config.toml
dataset = "pixel-art sprites of 400 made-up characters on tiled backdrops"
image_size = 32
method = "moco_v3"
head_dim = 48
fused_qkv = true
moe = "expert_choice"
layers = 8
positions = "conv"
pooling = "class_token"
target_momentum = 0.996
beta1 = 0.9
shampoo_beta = 0.99
one_sided = false
final_lr_fraction = 0
adamw_weight_decay_other_params = 0.05
Rows from block 2 of a small self-supervised image encoder, named by matrix and row number. Rows with one number belong to one neuron. Each number is 500 + 25 x the weight over its row's rms, rounded and kept within 0 to 999. All counts start at 0. Numbers have three digits each. After the name is the row's rms in percent of the matrix's.
After each neuron's rows are labels from the 100 images, of 14848, where the neuron reaches its highest value: "patch colour" is the nearest of a few named colours to the mean colour under the peak; "top examples" is what is common among them. Only what is clearly more common there than usual is listed. The data: pixel-art sprites of 400 made-up characters on tiled backdrops.
# fc1: MLP up (model.blocks.2.mlp.fc1.weight, 768x192), inputs 128-191
# fc2: MLP down (model.blocks.2.mlp.fc2.weight, 192x768, transposed), outputs 128-191

fc1.560 094:484467497503498532499470463501509493445457543525492485551470523502518506466467551488471517458514519486532531541535492502539519491521469501496503478534542513504495482556457516542482472533477480
fc2.560 096:457554513477490489519509497488569498499495475508437474513481494490540512486500484458524523526513484470486480496500471469509467530441530516496499500486520465489479516495534487479500503481486521
patch colour: grey
top examples: black

fc1.98 093:514527499527478518483472510501498500521508428492492500458463490524532534462496535506541494441508538500544498508527488506493472508494500501533477526491491561515479562515478497475492507468485479
fc2.98 096:500469475513445520519482503488517515488481515490478459509521481493475529486523523478516531526522482503509459502524512511561506501505469495498515499496468482492457566488529515525537492486537521
patch colour: blue
top examples: blue

fc1.102 132:527482505524538531536479513460499514491475507545457556532487412502507531506502501486484483483469496518472478488555556497547541523476507532549517495477479454524478456486502523519506479535541507
fc2.102 161:538484532512485539524537496538500488497473495478507534534499481492475507468507479476503488512485500528486501544545486490501533497449514483568487507504481475483482520553477463526487531530481518
patch colour: white
top examples: white

fc1.172 111:563484509507527450543495458510525516489476537461480493513487493521486519484528512517476524528493560486483469524537541535508529466527519524540468493517467513544505523500476502531523480536527522
fc2.172 103:480469516470461508493480509479493491527520476578487507505495520510516526541510501503464509500561482509476501493488488508499458514522517490523468485507502529515470512499467487484505482473507503
patch colour: green
top examples: green

fc1.304 103:508500492482526488421477475467501453520520495515494482457483540511476509507476560510498449504497479511461452497533508522459513524486525554508504514488521511507511502505514452504488537484511479
fc2.304 105:503474491482505550520528504495478577494481501535496514524537508498521564515524483495525551474451493520486502500490508494511448494509430479476506541475497490485510506482473563526515473505505509
patch colour: black
top examples: white

fc1.700 099:528493489492472566490492498496492512475482511528496523493520523484490514456530497508526554498523492480502530517506475552466498474508510487464483508500498485509501478522509476476526498500488458
fc2.700 102:511494506523537474498529488504505481535512538462471454488489490476536518456513509513516491518503487524470513535479502488490536505446511501505484481457504513489434491503522508529487493522529460
patch colour: brown
top examples: large; black

fc1.64 107:517495495502494486504506462526495519495482526518537474533472509516534530458489497510531523525497470488496525494441536518480486475482480530496490465484444496498514557484502518524501504531482480
fc2.64 090:478499508493474495484517488521516531488490471529501462498526527516490502525491470526492480516505517427502451491505445517494508468498500487477535533499493475473523491489494502548495508484451523
patch colour: yellow
top examples: yellow

fc1.766 099:502472472513501521502526530483523550500484519517522564530517516498501509499523487443526492553488480542462528533528459501489469502498475528450450522519507522520504485508492472534511445461492545
fc2.766 091:525503467484504478479427461561503541553523488530487532480478533495550497491506493476450526513509485508513483524503492479496470514469482431487530474504503480511530496520532526484472531552529470
patch colour: white
top examples: large; white

fc1.299 092:487564466511545507470471538507492538509474496488512517454490483482493478497499418477498485489509499468473487498500485503473484501457494472526526484457499500534477499501465504498460515504491527
fc2.299 113:474444507505517488517508463508491449486492512512472512517535518569525489470502501507523511477512494542459436477455496540492502540532507519512524498535467533522460499490516501477502452450486512
patch colour: black
top examples: upper left; white

fc1.296 077:513529534502511515492473492480493459469528457510512511512491509488476511510454483522476508536477511446523504459519513479491504506507483523504496521468517486535526500517490483464499502528482489
fc2.296 097:512474506499507464499521495491502525524492548529450486499497541475553508505521470478497555539487473541503524513521471501496505458479494467485500469540541501471456526486535512527466494535496553
patch colour: black
top examples: large; white; colour: black

fc1.625 075:486512510505514520476454492521493505475479520488542540441455488498515486505506491507495496533487494500513496519496508517468499480486505505523480529496476488496496505506536514492480518540491504
fc2.625 071:531482472522487489503540523502501473488493477485513491509554506498563531513499517492452499471508507485490533510520518485523489559517561511498521513533525498486535517509421497499527522496511483
patch colour: cyan; green
top examples: teal; large

fc1.522 102:518514497518490536510492473475502525491459526509473491490502439538463512492490555477487523513491542500506478524486519488514555523513488498488497466524480518532516507537514506515504527494506478
fc2.522 112:539515518530502485479467530538495454500491480495484484495489514489512473513511503456516520530445491500540515536527532517500507475478516535518473524440474538455494516495490484527460520516484482
patch colour: grey
top examples: black

fc1.593 083:497518506484552494511474502488509487458535512463492492504539505440519488495483490505518530486473492506489562508512493508493520543474530502512510531507485475536502487567539519480491507505501468
fc2.593 086:504488548503491497526516515482494504520495542539487538523487521535541498512482476532452475523478511522537494508471514542515478457529532508482454527465504513454478459471509549523514493523478470
patch colour: black
top examples: blue

fc1.320 114:501526499506487528516516481510514514494473492471496458523537490477504536460467473535517467479494514508513463480498470510483511503486492525512483539512484533489503539498533510523480507463476479
fc2.320 106:555536479530543545532493511501508521490494528486487483497515456495521497494521522508491491477440491518499517501529518457520512515448485484554544502517483485490501484491507450480546463514519462
patch colour: pink
top examples: blue

fc1.520 094:506497480531549508485484525507529517525501514530442519492551513478503525461503493468490514514523480507487488476511539541468512490469541544525472521471463507536478454486523528531471511484500497
fc2.520 103:457481524498532454498519502503487435522521482537500521469526487503485497525451503513499492498500547511513530548513478491505482527473494510520513509522528514537470499506467522466458522536559471
patch colour: white
top examples: white; large

fc1.63 107:478529507538519481547485475493491478564504468487529474537479509552484477559518538499511544480514527491493493529480520522524503521478510527491507506538486549527501540507487484483535501522502499
fc2.63 094:508472516482482549478537485525491474474520510485462496544515477511504480479478510500505522501477487465521492473464479515535534539510529517499506503530511453522494463503503516513472516478504488
patch colour: brown; black
top examples: white

fc1.44 120:468527484535511539522519529480476514502527497520480561509534473524492496516475505468465516518509524539478469514511509515497488502452518509514529532488519453509472469477467528519520473467528478
fc2.44 118:521523518509544485457529502490534463493547508523494521490488505497453457474485556501488510517519515533531510491505518477463541510460488491518498530482477483487467547484467513476483537501504467
patch colour: white; yellow
top examples: large; white; yellow

fc1.687 073:532529495472541517507489505498492513500515523541525547548429491483473480475486497531511522504437505552527468510528492485551513479499529495504525491487469470504538514481494482553485490514472518
fc2.687 091:485517488512478505489488486470509469487469528516454459494455470480531467487492498532531494516480538473462467487498496478513473449490506517486495525510491527525524461542470497510532542491499476
patch colour: white
top examples: large; black

fc1.167 100:520521498514512517499524475476547491519501485477519517492473482460508512538482507535515511515523499518528514496505491517477454545485484499471508466471486520532463469497471468511494498495468469
fc2.167 085:510469491506484507503528483444491486476491514494459527510505468544502523489488544500527563480543531529496483480499533499516567499530467478478478506504513510502498517471540484488513462471534489
patch colour: purple
top examples: purple

fc1.335 100:516496497475466498520488504536529491480481511537463528519517486491534511504493512499526484446465491490519491514528505484455501484488526535502535507444450461496487497484437482511548492510528509
fc2.335 095:503525524551490473463537496479501525491507525515552523502452510481539481479518497486469504520488557513511517491460505496525490536502443509459476514513490498525532521538518523491470484519535549
patch colour: grey
top examples: large; white

fc1.173 085:494512499517494521493479488485487476502466481512509525483525526537506527545465515525470489484525532495479510483501489494492494506505491509486512474542505468484485493510483471522573475502466505
fc2.173 073:511450485459505469474503501515485507461534519487516461474453493479516517475512499521510518483515462470532494523464488480499494489508493439475473521470479487506462483462487540462452512497539498
patch colour: brown
top examples: white

fc1.616 110:494498554513535511482494500517544497472514497508465452511487518547500520476447509481551481487536517511520500538441498487509530482477511504511524504450491479500499488529541514484459480492503519
fc2.616 112:494520508520505532536492507454526486481514517544459472505489489473534517508440525480529466485513493517518462519480494531540509518486513511475458514513492484479428476500497457522499508473489493
patch colour: brown
top examples: large; upper left; white; colour: pink

fc1.404 130:499523481523487518492482528455450580514512501521444492513507502493480513488480507478484496479458502519514469477528553479488490461456500502479511517503490503549501509518479479492506483514520491
fc2.404 189:535518481562519512550518478461478498523500505514459446485503492473486529451504511480523496501467497528535492490528495490488533479469505496526562476510448510522462512497490509491532486509514521
patch colour: white
top examples: large; white

fc1.449 094:496503532466531495497500506486480503478503500450506503518485457525502504502495543495526506501473478547492523463514490478536524496525495467498533470506511505508541547483500535530492486530489492
fc2.449 097:521534495464496451539498535528510472507477520547516496523519484544503533518527502474521480508534489501511494494492517529444557497468514538450508521503469470512470538492547494554497513454447467
patch colour: white; pink
top examples: black

fc1.326 096:546491496458525491496453514535508490478477468487529478463508482513525485507485508526473536512503499471483524528480465518513480542484498508531470523508507484488520492538494560522487529485515461
fc2.326 092:473528494535492468534484468491479522485540485491489502529529530524506498508538483490464496518477503505528485518542502528506514474547533487503489522550479528488494493476436513457534529493508490
patch colour: green; cyan
top examples: teal

fc1.571 097:495497494469518457512499474539549522484533494549491516537491550495490527486526497561515483491473493478485474490479478553478518530480469490539493515527499470530526509439491520501457507509495507
fc2.571 097:511467536527498535477526480462500467477545489475499494520475456509508509486482500485498535533497536479500505492466486497479475508519518552464495494449499515530442521518495481515566501532459509
patch colour: grey
top examples: large

fc1.342 094:514506497473506481486505482483515461498534541486476435505534483513508492511507457472488493463485538518490508516503563456505500476514508487539507514474481480474494504458500510523519506499482515
fc2.342 094:505510479480513481562544481490488500515469544510518485482507539514490515486513534524528534497488479524505515529505448523471497565486496500509460452444498486512462481529530461513487530485482476
patch colour: brown
top examples: white

fc1.739 087:501486529514480499465483511458470481472501476454480479443465528483535511522482522522530502470521472515545505512507486476521507455491517483517493519549472497462494514493493442493529492507545470
fc2.739 086:532516555524481504496518506468522533509467498479482504476518499467455461465489477512484503471493498487472492434512523539466541502521523516491514494471483464539502505485521505480479515477500509
patch colour: grey
top examples: large

fc1.81 107:463539481527488526544503516499513536493510465494518441528530460501471572467508501521528471501458497486505483483519493508523506514465517538535486520495481532467495527531511493503483485512505461
fc2.81 100:555494504482520518538441550492493497482464530503469496488483483495526493493493519498487525488501524523525525493492524513510505458472468473535549476511507477518492477485489513508541498529505498
patch colour: blue
top examples: blue

fc1.486 091:518485496509477522455499490524508546488511493461450484505536480496512462517460457507450521455515516506521468532520420496513475506501458497461453483502493515498530464535503501488505516499503519
fc2.486 106:520520510498498499546507492496494469498477509517484501527499560511498561487492492504487539504503512506522500535506528448521538483474484505507484538488457494485525513483472501507505471488505537
patch colour: purple
top examples: purple

fc1.544 114:475519531503521517445539489488460435481539515461515464504539513535479528512483503502475513493468458537483501457471456543509462500509474537513451465512497530468473509499515540522489466461517442
fc2.544 107:552488524495475510480508513464551516478514498568480470505509514518503496507463514498507499487494558552532503478589478483462503482495498519522511529495482508506526477515515494502494491489497514
patch colour: grey
top examples: black

fc1.623 095:535515484529479519484492514512442493526484493469466492514516508486559495494488489448499470493486461521461459510498492471492491478530508482508498484503521517504458530510508478512498479469498507
fc2.623 099:456548479483515495540504471476477531467461488474500503484504485518472499487471490482523468506494548462497508500494518527523511536495491528514496495439533469535503499492501490493517514530480499
patch colour: black
top examples: lower right

fc1.209 085:526474518467538511472527456463490539511502470485515511490485485487488485501470494527517480525469513518520531512509525517508514475459494501483492506513458459496504475515483529527486488569463476
fc2.209 068:475549443504474498473494519535506516496512527528504509521482517506483513488507532509505493557546493494484449491485440513500538506529445491474493478425522521493462547491504462462486461461526521
patch colour: yellow; orange
top examples: large; yellow

fc1.483 090:478518504496465508505553534495481528462486514481457480521548544490455548507496524509520548468451506508484490489532506480491510486473494536497530503510517523512493518465442511514519481495544464
fc2.483 094:507503513530526518498522519530518506490478488480508479494510491514543505536501517523483487494482517526535514511526486503543526505472526499519509533508531476441497519500494476463521520521480486
patch colour: red
top examples: red; large

fc1.324 104:493497515540489499488492460498490461512486531530500492483465493488505533523514517539487529513521483500519530532513474514557479482465503493506523544478475500455527486518507525459512505517528511
fc2.324 100:505548512548498500516506466567505489498495503468461523549526472493534510537551491423479516502482486529479495468501472517486521487522523490503473520496541533532542494524502484468534540485517511
patch colour: white
top examples: purple

fc1.470 101:516465476463528512490536486497538529519543524493510511524537471531515506516474480432530486455482490547478482512494473465503487480510521492534501528496482517464485470540554501508510511487511491
fc2.470 099:523469510495484480499503536454480561492507485515426518451474453526516485506517557521567496537550504504493524481495529492505522524520477509516526463502491536497535502485480504526519501512502547
patch colour: brown
top examples: large; lower left; colour: orange

fc1.196 096:503527516518548492499474522539514485460507463488498482476502493502544461515483494490469477479464470532466534531517481514504481514494504490554507494520502456502498507505454490476528491507490459
fc2.196 092:522445532511474461536453502491473509509524495516482512503506468531533530545491491495455518531490503496527519523533518502477490459468511518472488532499523500514497478492511528459509526503507516
patch colour: cyan; green
top examples: teal

fc1.125 085:521524516535513509487427485507492492538540497567519515493471534546459489509487523518509491540500518483503448516504488459477512536491548511506506520493515444496520511530511465555488501511493538
fc2.125 085:538515515475526501504594511541474514494511504467489518482513510512492479479526521463507492457518493535484491527490510517494496500482489508507497451446523478517511479475495494495494537492526470
patch colour: pink
top examples: large; black

fc1.671 103:457529530526551491503474536469525482481456505505532519527506524525486488491540551528552423513534487509519493559503511521496468519481509525504530521469466510501519494512508442537516504480504494
fc2.671 102:532517497453502540519534505541463499498483509543472528502521490508463510550548491467517470508545488510491475476494518525459517478473487522480462476496513541485513518479491512519509452465475491
patch colour: brown
top examples: upper right

fc1.114 089:524507501490482513478509446469475490532525481465516457499480535502498510574509485528483530502475494503500490491531506472471493513488485496508527493437464494487486518495516505487494495492517479
fc2.114 093:465499465511504497513504502540542464495496492512482493513507518483478505491524535508530520497517491487524533555519508530541516476491516507519497489536492519503487537489479471503485478494501467
patch colour: brown
top examples: large

fc1.7 098:476527517513489566509481511531508487468506474482504490470520496481504494525459506494504517516517490533517517500484487515513471522469496508464488501495495484488468458503515500532513519539456480
fc2.7 085:492473465472489457506500500470503482490523471511450539513484518522504513578483492537453503440482514502533524478536518503432494535542504488514517484495539513515528497535519508471484500475511477
patch colour: purple
top examples: purple

fc1.605 098:497494488485509519518498508514460534541524506539476486521492494480532498543461447527489517470499542440504483495487475555499517503516507484514516470451540486530520500470480521518502502525485549
fc2.605 092:501492486495477483476516509516515491509492513480515518533503522543492522522511525508501495509485500489498441493489510496519476529486452565536542533536519530501485523560528493503468495468494458
patch colour: black
top examples: white

fc1.659 095:502483465477496541522503493509479488523494518523521465529501481553497473498488513522525485526467496514488546480549494523502542488504481474500483519492469484485494452534508475499509541528544476
fc2.659 095:501478532516501507510490516503505526483523496489480531505487496476513498445472492490488543462505517482523539460511489493461550488528471516502504471477514465517546514518503524488469459483492505
patch colour: grey
top examples: large

fc1.368 084:472506492483540518506472514498488522478473524505498514498523535534515532491535527467557520504491489515492471483490500514508486465531498509542519530433523510515478506539458505531472520475478503
fc2.368 092:478487553552513479514497519442513519492483538491540506506531484533526487467446495469513521454535507459492509445500472450530554558453548521495510536503497488501492506528488489540513499519538493
patch colour: brown
top examples: large; white